A small contrastive image-text model, trained from scratch.
Model: 24-pixel images, encoder arch mlp, encoder layers 10, encoder width 256.
Data: trained on short English words printed on busy colour backdrops, 90422 training examples, 19.0 epochs.
Rows from block 7 of the image encoder of a small contrastive image-text model, named by matrix and row number. Rows with one number within an expert belong to one neuron, the router's apart. Each number is 128 + 24 x the weight over its row's rms, rounded and kept within 0 to 255. All counts start at 0. Numbers have three digits each.
After each expert's rows are labels from the 100 images, of 14848, where the router gives the expert most weight on average: "strongest on" is what is common among them. Only what is clearly more common there than usual is listed. The data: short English words printed on busy colour backdrops.
# router: router (encoder.blocks.7.mlp.router.weight, 32x256, trained with AdamW), inputs 128-255
# gate: expert gate (encoder.blocks.7.mlp.gate, 32x64x256), inputs 128-255
# up: expert up (encoder.blocks.7.mlp.up, 32x64x256), inputs 128-255
# down: expert down (encoder.blocks.7.mlp.down, 32x256x64, transposed), outputs 128-255

# expert 21
router.21:171135154129130128133133164083106124117104088108079179134127144163141124147128112138150150137102151143122084128131111098123105094129157104125151124125148134150162120072115146094094101103091127078131118165137106123133098132146125154127105096129119137123148156066125076130130153137096128063141142117143118114134127163161140141135159127117141121088124103140158098165148184088115167120116
gate.0:124131129126171123125132095179109127080117121144102123127159146123154123121157140091116130130130139103165070140143180092131063143115146121118130135147113132095151127113129143116106113126161154101156135112187078124127142116143141153131109109164157159140138183111181126062134155216106060096139148150136130134121137146129117126106090115149133107159129125123116124103146159162129105108124
up.0:108124140128094099138128165098149109137164130112134123130117121130103170132105118086131135131118140118082180119073136142078122125117100150131109106074182115139103128136123126154161130128130125173090117122159170147119141174102120075128201148116117055129063101155090126135065128047177186124119154131126134133134126090129141114133132154131116133097130095153119131173083095106143134168124
down.0:121127114132137127145083153151158126131106127126126135119144171150098124116139058200091150146081112172130124116096066131175111177101161133133117154097127127142150135138166127134120155070172134089137138129181143099091125111165131114149138100182078072130106138135127123105168105112162144082103154117111112108122137125088141106099145114098089114148141124128138133149102139095131189123123
gate.1:125095126124124133133130138117137169155113140113130119125131132112158115127129172153132080101119153138142063162125112114124164128114186104182096129177126113145127034120130158116142127122112122128125132171128106137150106117123196152107125148139131164112069120120164133111157115095079137110127115120121158141091132132122167128127127096138101135132131125107135085082148139094140127130128
up.1:127090120163089153134114079131094114197125135139128124154159131136165121129151118102128120164189131133113115127100099133157146108133101136102135142130149130087122127101113134128084161129168134129132150105103167125105127123114134101126141106110124134124134106103094138125121183185134123103119087132173064113126181119129081129133072145140145090124095109138124074139128132129158129127116
down.1:099076127102130163103125136128174119137126118146098130115108117114145098097131134148104112156133153162178140129166116139078138130141192127087111126127106134130151120167149131192135128119130101154088098128111149150125153145131102126175108133098129153146141120150157135120142170204119125132134128109090130117063137140054132137111133134121131115122121099135134094092154150190147168154101
gate.2:153124156133143129118176157167129129113112130127131154128072149174122088115135111072159147130070112131124084114126122124123132148110117124123116136150142130130129111115105128125142116130095093064117114134116101132126133107149107150145104148150124168115108183118139120092128183136116131065128135108099127139118129149088159130109145097142129120135148126130113117130170229129130157127111
up.2:119130123128123126137100089108124126150143125126124098128195115081136151141115167149106121126195146127139193151129127130120129101139125132140146117121105127124122147139130129133113152126157121214144144125135155131131126126115165085108142082105126087145139064141125142165127085116134126203137112139162129121136128106158094133130107143121121139122113133121128133128083035123143096133133
down.2:152167110122122121090130147150125152111098152151137118111127112132070143102121115081160140123120108094129169129148140147090152114128164129131134146127144170112151128112121040121129167176139123129077129130130134121096129131117131139126124141176137154115136176130101110140116134132164132120134114144129128119163149080117086128147115125125089131164127096125081098091187142124088127086131
strongest on: the letter m

# expert 0
router.0:133116116114109129139132182139146166119152135156159129179134112134125129139121141149080141113104177112132141129147167147157132155111131121151110124107123077152108122102126087142173143106128103060117147142132123134144147186109115109132183092108171123132146118151115100135110111101086106161169103175120094100127129125126156153111164126096112090133131121131130179117126110156064123135111
gate.0:130131086129133101129125123128119104156126142167109128136129129081062166125110111120129175143090128128129174120080177099174121127143173116120130117141122128154123138184154124127109130128134138118098107125237138124121129129138071105083132093124097110100120139126131119103130130145125131141130110127128117129112125135118127143113059172119108159126139134139124159149116122167126134115126
up.0:127126161136084171134128130139138129110125101082122078124111126171180121136136135126122115120128121143098084128154121145099116174155144131129129119126117131177118101092110124131141120127102105137109151159011112138179127120117134152112118153129140109136169126123062135150128123098128127132140118100143162127138126124125133115134152124130150084122110124102096116121116133075172124148124
down.0:114137103129135096173125150111136122133136145185193122142153130129124130071137087145133189108089114124127141116119143138119127130149174149131130127135185134122131124116142088090118163086100136099125156131124127125157132109130102125124164074164135128081094117120127163147148112166138128126132094188139098118099122085119113097122160153139102132145153084108127119168153132079122138089129
gate.1:122135117134109145131111108129118083141116122121124126105130132117155127129133118151138105121135159135128163136111020148138160138132123123135115146155084128114127118140136132129142131118134164112130143135155125118130126137137124161133099120163198107109123067129102115156143173123131134139134140121130106129109098122129126158112130173105178121162141126123109147145061130130130135135126
up.1:127121137125141104137158131112139164119140128137123128161138136162100168119130130114123144138117071128163094124126221125129073096142143128126143126094160128133120142087123119144126126128127082145124116102111133128134128120117086101125143129119043125140082252130123132120120055108127120108133127136119139139130164139127137109157155062169108129104118135126126133113165116118123120134126
down.1:129174082154079176130148127102160118099080168134144110129110141128120112089127116166140126131140135152176140139118115137112147113099119143135120136130113045131118136099124114135124119137163141125105092136131092169080115122149149138136095105149168178153129138144121085133155134131176162175132127129140146128123125124118124162091132127109189138169136101121149109120134131126146100076116
gate.2:165136134105104128120125144140131151102147118115148101142130078150116116118128126117145104119153143119134170099132128153170116102132162130127119125091139089126101134147120131132136127129127084132133148145126128134157116130089167142137122167143168165114107120128147126130143113068123082147099111133094135126135101126138107109137113139128129108090124130105072133108139113133130102130133
up.2:073131109135194127144153116134123136157122121130132160123122135092127156133133125137113138125109144140123114138130094108077152133102092137145149098150105150088130102172136127122127128126129128131139132127136127128109162130151135079170132093103136106180146075135132163118110129212135129104175148119154122119129156128123138135102136125128137113186139098141159125142133128106105149120121
down.2:095163080166097185137129128124094121170131134126141096141158142149122130119111129128132129146154109163116134126118163144178128103150125145126128121116173128116150099151136127128142128155148173153162133138141135184131125131132131100126156102202141122123122152123104107116115126120124091126132122124118134128152126135135154129050116125126121127130083126121128141103135134116117107107101
strongest on: the letter i; white ink

# expert 20
router.20:089127130094149127130139112145082159160142160114171074135114131160122147079149105098170133135147131141137162111123121137186119123111153090104136101107094101128134108139164172112090168140119128150105150137103151096141133129139162089107124121151136174119135134137147120103141090127141161090099085082129101162106154131086142132137119138114111126123111120138138106113117094132113136125108
gate.0:126113145130104126133131070134119069149115126139154117105111147124158111134152126126131068152120142121064188148098155114122153131127128121103132114103108121131120123160149122112125145130133140124148159133129103131146148117127115139097135122137122210107127083152165146100115116137132117131142164102126123131134161135115125134134113110129136079121127140111122121093087128105148122121110
up.0:119113138130105130137127068131123093167110121130152117103090165136154124129144122125133067143129128123065165146085154119122146134128134118091129119112111118129125124178146127114125158128131143122142157129149097139147145127129122135101132118145121191110118098146183146100119113143132120132144156102127117126137168135117128132132110109127137091120124142116123113098087129109168123125120
down.0:188130112110147158120136133158173120154117121154131137121128113142114130092170128135145110106094091073125124146155132159127135084121094167123133150134135137183137140092106115120126126060086189149125118134114127137119124129155129132165122113107125088173136120136145149172137134154115128124103090117115126108115160102105129131190123101139117130085119120120137098116184160080125188140114
gate.1:158142124126122123132123076126134121120128121141152126124175130100131065121194117097133142154106127126130188118105102119127124125088205134090161103147141125130128127130119125127128133131122142131158123121131135142092122133148117188139130161155110174124058098165119124114125135135135124105139130148122120127137125134131127105130132143117114098196158111108116141107143151103129114107132
up.1:161158126126123127132126092120133129115126121141152122134180134097129076112176103119131127142109087125139202107116112123117120130092158123061161105138128118137134137132120114127129128113114171128152121115129134135089115135144094204135124147143130179126063058166099128117129166141139124127142135127129111126137123157142133134129138145118132093172148093110121161129136165108122111119126
down.1:120158119145121173104133128129101121129089144154124125130139145082145142086131127141137127162121069146125141116107172113096124114116148107113107111133153065098137122138124125123142148173126106139137123121154098161100139129142107126126143097136111140097097128138139110132123097089147132127135130110202158147084129098101133159154130133080126121100095138142151148132115130149136094060106
gate.2:154148079117125127119129124121102102167074116141139170123155160145143115137124125153130137119157137133116149127119149093156126137127178129125110128069111117153105119083134123128117143115124103116125116148142130128132128131150070136105182140156132156141179180131122133126094100092152131101139135127119092131121137134153122157103160061132142117073112122132125160159059143123128145122111
up.2:128130129158110125131137142125153197152111179122122112129133122117099131127124119167116104148122107125121129128172143151090170084199089141124183043109132111114165145172125126128153072126125133158133114117121134142127127115127160134134085067101115101161116127086047103169178091153155124178124116168147157142147145124152119136147128167090138157119130138108132091104148059111095143135144
down.2:123173131104128099088121150106127119096134134069110124124116146126112140146055135123150122103141132113099126115097133142149145113170141108131121155126114189120119110165141099134128123122123080131132203124191127112140105119094124129126151132152128128148167140101117113152136120122186146124089126127126124148134096096058124106112129149110131140140156127128120202105124120127116127116197
strongest on: the letter a; the letter l

# expert 31
router.31:143131131137124130125129088129144150145148118144103122111134153137158127139082136120130081111184155103132151161133088146079132175108138116123128106144113158115102118143164169136125118110109151123122161123114112114139168150110136134148166134100112136121125109111142109167090085094127134098137140101133119143166170134102104115148112092127133130101115111147078078157082123155131126179143
gate.0:182124120139131126128136120129161132225149126143122122131147132170116150130133122166118138113126150128131105169148125128103157160127071127127109122177094144254079128157137131123112122111126159130129125139060119153165142133128132037152135088134090095125174127126096128109114120116128147141139108121138116106123129137150180131122146082127083129119087114139097162146127100121126116118134
up.0:134160131125101143121116118119111171081089173097129158125129128087160110128112129136138110151125066136140119088086142130120134102189162118137116144113112130083144132140099128129153131130131075129099128142128097120126131126120093147110129090122127140140127077150138127138175157145121129167117110109125132128122128127131128131126126130112173149081152139106167049164141141128114111133127
down.0:149165156155111129117143066094120073087124125149125179129179123144127139053127133133104126133122100124138124102103158111141133130132186091135156138148142093078129124128173121055119145128130135130127108105113129153117134192144114117133139113153097161123115135146117094127077123139134130131122130135101163135133133148133127136103148130125115099164141085101128149101150144128127134111128
gate.1:132121120114125100134130083147130136088140149097124122124129148110159149127133098140130124121071148106122147148075131141159053132121161124137105108130129120087120105133100156131140132127158141116166137119165117125138137135133117146151221091125102148107100085140162112139128134150133126155148134130124147122139133132149067120125100103081189131049136142128126177132116177133112118124143
up.1:118105102128131125086134076126121152147132120130128138129115141171119121155146148125118126109126140148101129117131140117109171084144124150154128128105179129127147149129111125125127144121096119111164095128168119129112128114138125185141138118084076069146124166144206129130131109127127131191093116112132164134104140125137071127145131163088115171123124122093139128092170080081113117120110
down.1:144123121121117142125129147095119069129127143118115166160158145102148181079102097128133127112105131122128068144122136135127093118078118124124147093142125140113111117115104130132194133132140154130149127125154129159188115133114134110093140114155186133128147127136140150151065169086133110136180165142092105137104108127150141153123139132125123113156110135140159129175132163130150094151117
gate.2:098130147126168127150122120118129080124146123129102154127125129145161159130101142127139139112107119117118149139131091134126164114150131129128147178093113136125117153121148129123116117114146125141095170135139101097122128096119145107166049085112112103166133154121125120187124129148122134091102150124125152126161128131123062140133131129128123137086192118125125136135054109141147147133105
up.2:114127143124177125139126107128120071124149117140114174128117133142148170136070150130136135117113116109119153129126108133130163112159126133129143167086124131123119154122150132122121110100128152148103172128142092097113120114122142093146063080115115108146148201125131112177119119147128140104094151126127136137144105128124066137131121128124112156078176119115126139139042101140140146132130
down.2:158138101115125125121097115102155109156109148165171125117132123128130129121145112115137126082136123114140211122134126132132158116140131124119108146109110129131115099097163131089143182115124131116114138162122113101085155132144160115130127133113165186059106129126162142075132123139124193119120107127133113148108119122129113125132118125132169148129101114128104122107146144147129144144131
strongest on: bold; yellow ink

# expert 7
router.7:163100126098155125134130148203120126122127131102112116139126136160118165144127086123148124130119111143128154144126178111132098092106123087134127130077092093102119145151148103160118132128119125167134169103089148137125136114145143111148143099118105150153150104152131174110142091165144095137100111154101099111169128114136159096149187124160122102149147119135148136163125133142158108090094
gate.0:161144132130144124133142180127137100125129134153125113129069108163057159137126126104137159124075098133158130131107132159137147130124089127149096133144112128128121117130118120136130110127132100176114138150084126124072141096128127103160141115125119107094056171123113144114152126126087102128129141170148137133131150129128134148125112154121107159127174136159120123136201122142085119143121
up.0:104110131125127134136099065131119144081129120093137140137176125100205086124150147163129117155134165128077126120148139091098099127127181140113169112121140127124128145122126127131128167134131134056142111101172119130159113167147141156103098130123162124178171078120142126141142134126149145133144093114121099128119120129111141112127162120132144094118094128104145119082110134088180128128134
down.0:074125133208137148132126126125123117124129123114098136135127119119126136103171111087108127139157127120112087134105126164140127113144122057109127136100130131121170137127124123122141121131142133123129131123129123131186092134176113135096146167139108105137130140128116138170144124122109126148124136135123122073114133070143117164142076126137138130132125159142148121133129157134092119182149
gate.1:151097126110120134127129186147116148049135141107139182127137121127098064129146118170114137142116143135136091093136137128122142158122118132127132176114087147114127119128142102122131138127137049070155131143132088121142145118122139142163137117106125077135147141134144129064119118138130108143097141124111140163145091117132186112129131106107131123129157120119144171134159130073128082129121
up.1:130165140139123096131125104079126114161121109130100099147067141139128161141107147030129099094128119123128158148084111130124136118121124104107096103094168128164129154106116137135130122146123137162104101111126157096132136169122111108132125177135103158125109082133126139148170133118157164080158147155118140110130148130126057142127129154140109130191130119140117152158129139132129185130133
down.1:082102129109141117113136134116116135132159128095142126173111115130118153124138157128075112137141162138144078128129128170136130127160148116146133113214159148146110061127119133168163121130128151099148072098129130130178111134096156128111132141112140139118133146138122118123116147110124115152146102092159103119166128112128166167119121139139126135119123129176197113090127123132127104186126
gate.2:157065137135121067134129115123146133139119142090128090137130156129134132142130116119127155120132143127111122132121177140119095127129081162136103098082084125127142129094106117150113116121124080123146123111205114126148131107146095111124098111099118087110122152144138144116142045149131128155112050138140131113128159124145178124138139116123179168162098144119121133152089095139078154129099
up.2:100144103117130178098127145129126114130157097142126191128104105114144125127130147141121109128119124134136143129144061101156153131127148110123162142177147128128093132163164150118125146131128150144079128149066131135109116141113183129132122127146141195140146070081117115143110161119129131118140207120131123139127129131109091127138120141122091124076155121156165119119170121127148120121140
down.2:075182116071134150125054083124152121145130142126143106126120160127094164104153138079131103149114127159128099140133133131128134135118141128108184145127129107152108126159100124118137140164129160120111107111111148131077127161116119134129125128142131129133133122130137171116128121129126122121112129177112082119161110130102104155133137126126151130135183167125135121126216155135115125115155
strongest on: orange ink

# expert 5
router.5:101129157148139161108105128124100129144184122140101105082124143160128149160126124168111104124146110147102118125160114122106130098158134120156157146108128179113144127144158149119106109140137112154117152121123100118152116068128132107126102093098137099133134124079135101124153085120132095157141174040104139145172102120165101107129104131086131145097127149111103109131082092163146097157150
gate.0:163133170133144130108134079127136223093171128127132057104150126111161100125150127154142143118132134126057122134148131130109110088150112139119138187112145118148130120125122125121129125128135111129188156122181126136145138064127099127131113155121129067194150121147142123160120126105112133173147133145121090120153130132134125123116081119074147142059117160130136109121104063159175121128131
up.0:101143155127166146129126093133137182092183128121125115078138132083138126137164142123147148126126123116072130134128136127118114089150121113131155171122172131148122129136137128114139129140133134132198132125120109139158124059134091129139093132110118055199124123133133129142126121131129118163142132177124102121143131133134158149101105154037131137098130151139146110056103071179153092127136
down.0:107129089120138163148103123129135098161128156154129140079188133126123136130133079076140117089168119141083134122125119142147140130144103144121102107094133131164108170125118119119144160123042165118131140111080160133151124133125127123085136164127120099126142193128123178114165133124127130120134105140114154110131133124127136112120117138095098128165166168127148111139122140126112131103130
gate.1:118085127121142140120138122152143133134135129130114115131154142126192123129126129141121128124108131094126110165092148122135157120141070124151171139155103129128103149130116135136099124144128118134157141097124113129167122089114155125124113130119093165108173192120108124095140126147131111131126118092103138127146182131137101130152087084141108094153084121123140143115129142112157116146127
up.1:110100127119140138104143126156130158158146129128137096134189132098181122129140144140124138127098156112127120135126154127135144124158054128144141166161106126149075150128126142138099133127127160130164157104127119105180116102127165122095098138142116158111149131126092132108153110120132123127135090109083136123154160126131085109158076108128097112246070114118144145130117130111141113138131
down.1:127115106133116102198132131129123090120151123145128123123181131127112126159135123112132185128145137110148126133116133188114130158126131132102129119130141129118125128081129156126133092134132134130149132133118189099149140124119128123090154103137121176113109129132114129148072139130115133129139141140145122115139145123184139119129136135121108109127137074110128131127133131105019140154089
gate.2:168122130122135116117121124146160141099124115141120125121120173163107101121088094181131177105161079121137099137129140131154122119138077114118121212140133118105122139154149165117121142127188142116112113129157130133133142126156128123124120115126109147182135140126119084122132163083116122135117116142156108148125100143145076127150173130111171110083115109126088142130130087145083125128117
up.2:222130128118125108109120126130128244127112151141134138102160135112119086122122124182126124132164127111118107102117155113122137134108108135139127136147131123187116140126108123117126136138193121136128139135143154126111162092172030135108081126120125174132104146117137134116107086128149134131123167086099057139113130117128092144118133080130136106134180128115097140129125112119119139091127
down.2:121102106144126141134141150159134115117130106098082136095142087145118129139104099135124151121130151122112116133125139118116127145120125127130111110135141138130093136107129117139191104185138121133145152106112192134145118075100120119131097152119146132164148142107123152123137128096173180105127151122133126123190183073127154143129068123111120129159136143142164111162155149135106120123136
strongest on: monospaced; the letter b

# expert 27
router.27:140140107101157115131111126136149112104079157110156129092115133133105169113110116106127125103151114116124124169117148179163112063151136075117111151097158169110158143148128092135147134156099106163116154157141118113117087072111125151111135138144159132137112144122153095101165154118160110118096161121147110109114157116086124131134157141122111175106102106173123124127133143148178176122167
gate.0:112152120126123122126113128126127124103128126116119128124131127156090167129101129113089184120121110154131096138136205135159147141101144129008102132107082134173117160117160131123117159128129063120104158117134078103126155135139139105104131116128122177137131098144180122120107158149152131188139146128129105138111127129114125120120127115111148132108127149128121166127113132081109184132131
up.0:123125129143109136127121141133130092165125134130139136102095110089199115132157152134167092129124156128125121108155087131127116103140120130210127129162184127124136095138113125134138123132092216093180107135063140155129120124120118153146135125121140110101157187113077122124140127106116131085117113134112132110131123134140142140130117154134089096152116113129152082131163133171150135129111
down.0:139126103121134137130166147118154129115115121162166143190131118168120122111096132104156147102156139139119151141119123133135129124132114084118067188114176114129111107074131145104125100145156128173132127146153128119162126080128087091127155145105146130200070127136183116144123119119113131123114142111158151128126091128176111168143110104168131149139108195124124156149138130124117103121110
gate.1:128145171130120149153129189150130141101090124147144092128097120143085172129115134108155151110107120129139140102108150153146155121123054139134116124080151131122109123124106126132136123117138084131131160149114104126101122123132127102158133142124167127191122145121095102143172160113100130127124137136077133109118134105122147115128105135135117135120131143133133127137154133133141130125120
up.1:126112070127122108116123072104129106152173134115114149126147141115162096132138132134098112170148134130154118143146107089100121138128174123109149128205106120139139132123145134108120138151131173125112094109137154127158131126124132150097123112154106131097129122140146180113082117151149127131134120103142109140143122157129115132133164107126143122142128114118124128119118123130128117134125
down.1:118145147143133106136104131132133123134126127127080146124100111152105143124155136083131098125121125130185113120111132134189156143126129093090117143145107161133130150134112126132119136123106137125078141113093161113073111101128179096203108126114056101115134135122101124131156135135053135134086146123148121083121119073133127156165124155138083113137166150127121104100117153143153152156110
gate.2:148119147124129123116103075121126082140114130126120132126137123184146115127162126186131171131167124119104153119095119135159126089129126128119108154090123100146172140084102129140079150156130120122110127101145127133111110130129158127107122053128138138138127080147175114146138089139122110188112094177136105128125132131128146133133149116124132153108145152119106128111109145125122188131118
up.2:109126132170092166141131159160105129104124120096115121132115122107108134127141129036126058130093159137129144113133099119096122150133129128147140128138128147111096153161134130111159117109128115120130135141074131126129133120122121167180121147130083125073129128122084133135128171153134135122139141121102138127130131127129099105109092181127138103149111129123156119129146147131147091125140
down.2:099133132128157123136124125149140067147099119121130134123149191150144125110142127141091128137104122141104107088121111158164132113137137105166127165132175116103126149130061093128119120112120125102182072129142169129172118104129129125116126145129126141111090102123143136112160124129122130062070105144126080117133161097129146148147144128138123182124108158174158096099145153127124164129142
strongest on: the letter t

# expert 13
router.13:150122139120108115089134087136133146153141081122118129144167127111141098149104142104122099103122157097127179092110125123161110107139090185121169058108112130118112122123101124156128162136155153133124112154154107115086107138101128164099158147150146096127159106103113121128135129100165119102149124132126135166146153112115141122124100158104180087119122119119082127153118079136127125120125
gate.0:126104130127127132132110145134127151130122143142160108130202128088125126099154103205133151131144117144089151130117115119118131146128115126130113134088139098171130156104063113130130109106139152160159119112142169089144148152112127134123092132111130139080117119151147075029148077173131134116130096136118163127109122129130188146160147096132129127139097157127080123114106120131130157136132
up.0:123130117141157104175133110124163052114124125074128144121082124160129176125126133043129120128062122110140129139129134128130088125129206137117134126133157138052142129140134142126129122127102098111079161143156091175100130121126123142170136123128113094167119129123121152191119153139125140139124147148129121123120135130128084118125096147127117156122177125120119122151133147087134117117132
down.0:096122140141160130153124107185147091094103126124137132128113130101091101123127115139109164125121144133139106128100144110133124146145136082117161136117138080092070144141160202138111126144136183146164126116111122043140108108134120129118130124121099167117122135087133144116112127104125117138091109123104134113129102148129152106150172141124147121126148150202137137128087132112132163176152
gate.1:140134087122150128107156150135124184138089129128087128120188138137126100136125141156130148133133119097098119124083150125099119091131128129112163129164118127137141110150115112091123106132136144121179124105078128159150119100167175089112125150141115106134145161126124122128122097115126146138153145091130128123159131127130140142125143127131077160125130102069117123147103117167154086124130
up.1:111064130139110142133125132132150092105153125123139103128114128121103120130127119117105179123135140134017121116135175123117132114157121159114134099098164133100091126121152127137163132128101118124130116112130135110130123138096152109114130154118096145126074170135112123143125134164127131132126127170138132113120154128123168104128133149132156105135135122151124169169126156105076134138143
down.1:142171136189131133149109127136111081107117138082119143133143125097124079111118128128113129140129132175157128115087132116121124132136136134053128121104124105126184121188085130131125109115127127106120124131071093153106139134123115151135117108159119121070121091099150128120122149136162089126118128080120140173127134165144127123131137132193136136114142158123174131118111212077180114089119
gate.2:136119147125083128127157128145104108153122118133123143127120127142124126141121135090128109124143138132112159142094080127108129116121125088141113127166148149110095082098116107127126126121105136148121135129099134130134132154131072127126128203131124139132104144148148128129123117074124121113126162112109126122122116125128149115128172122179150126114131113127120123138109122150114108127113
up.2:135131119123200128125119130124148198081119128128127111143140130133140132109134087196126127125082103126141093129148184137158086139126145145123147128110110115127150153142108144130133129140140113137128129129132128125126122104128139161141117065133133119130129114113089130128134148147128137135117108136132131132129125128138126103127115137101118135145129155117133131116150159109137135123130
down.2:113102122130153132135140075101174136147122111126120140144127131157159133141124191095085190121123148120167131120136124113131136157117138121151179129167108115114120152129132120113137145130190132147093125181127136082121128116143104118177127159129147099143131125154064116129122149157093124120126114130139119119136111120149072128128126147136210132114099107129103126098154142180110133157165
strongest on: monospaced; white ink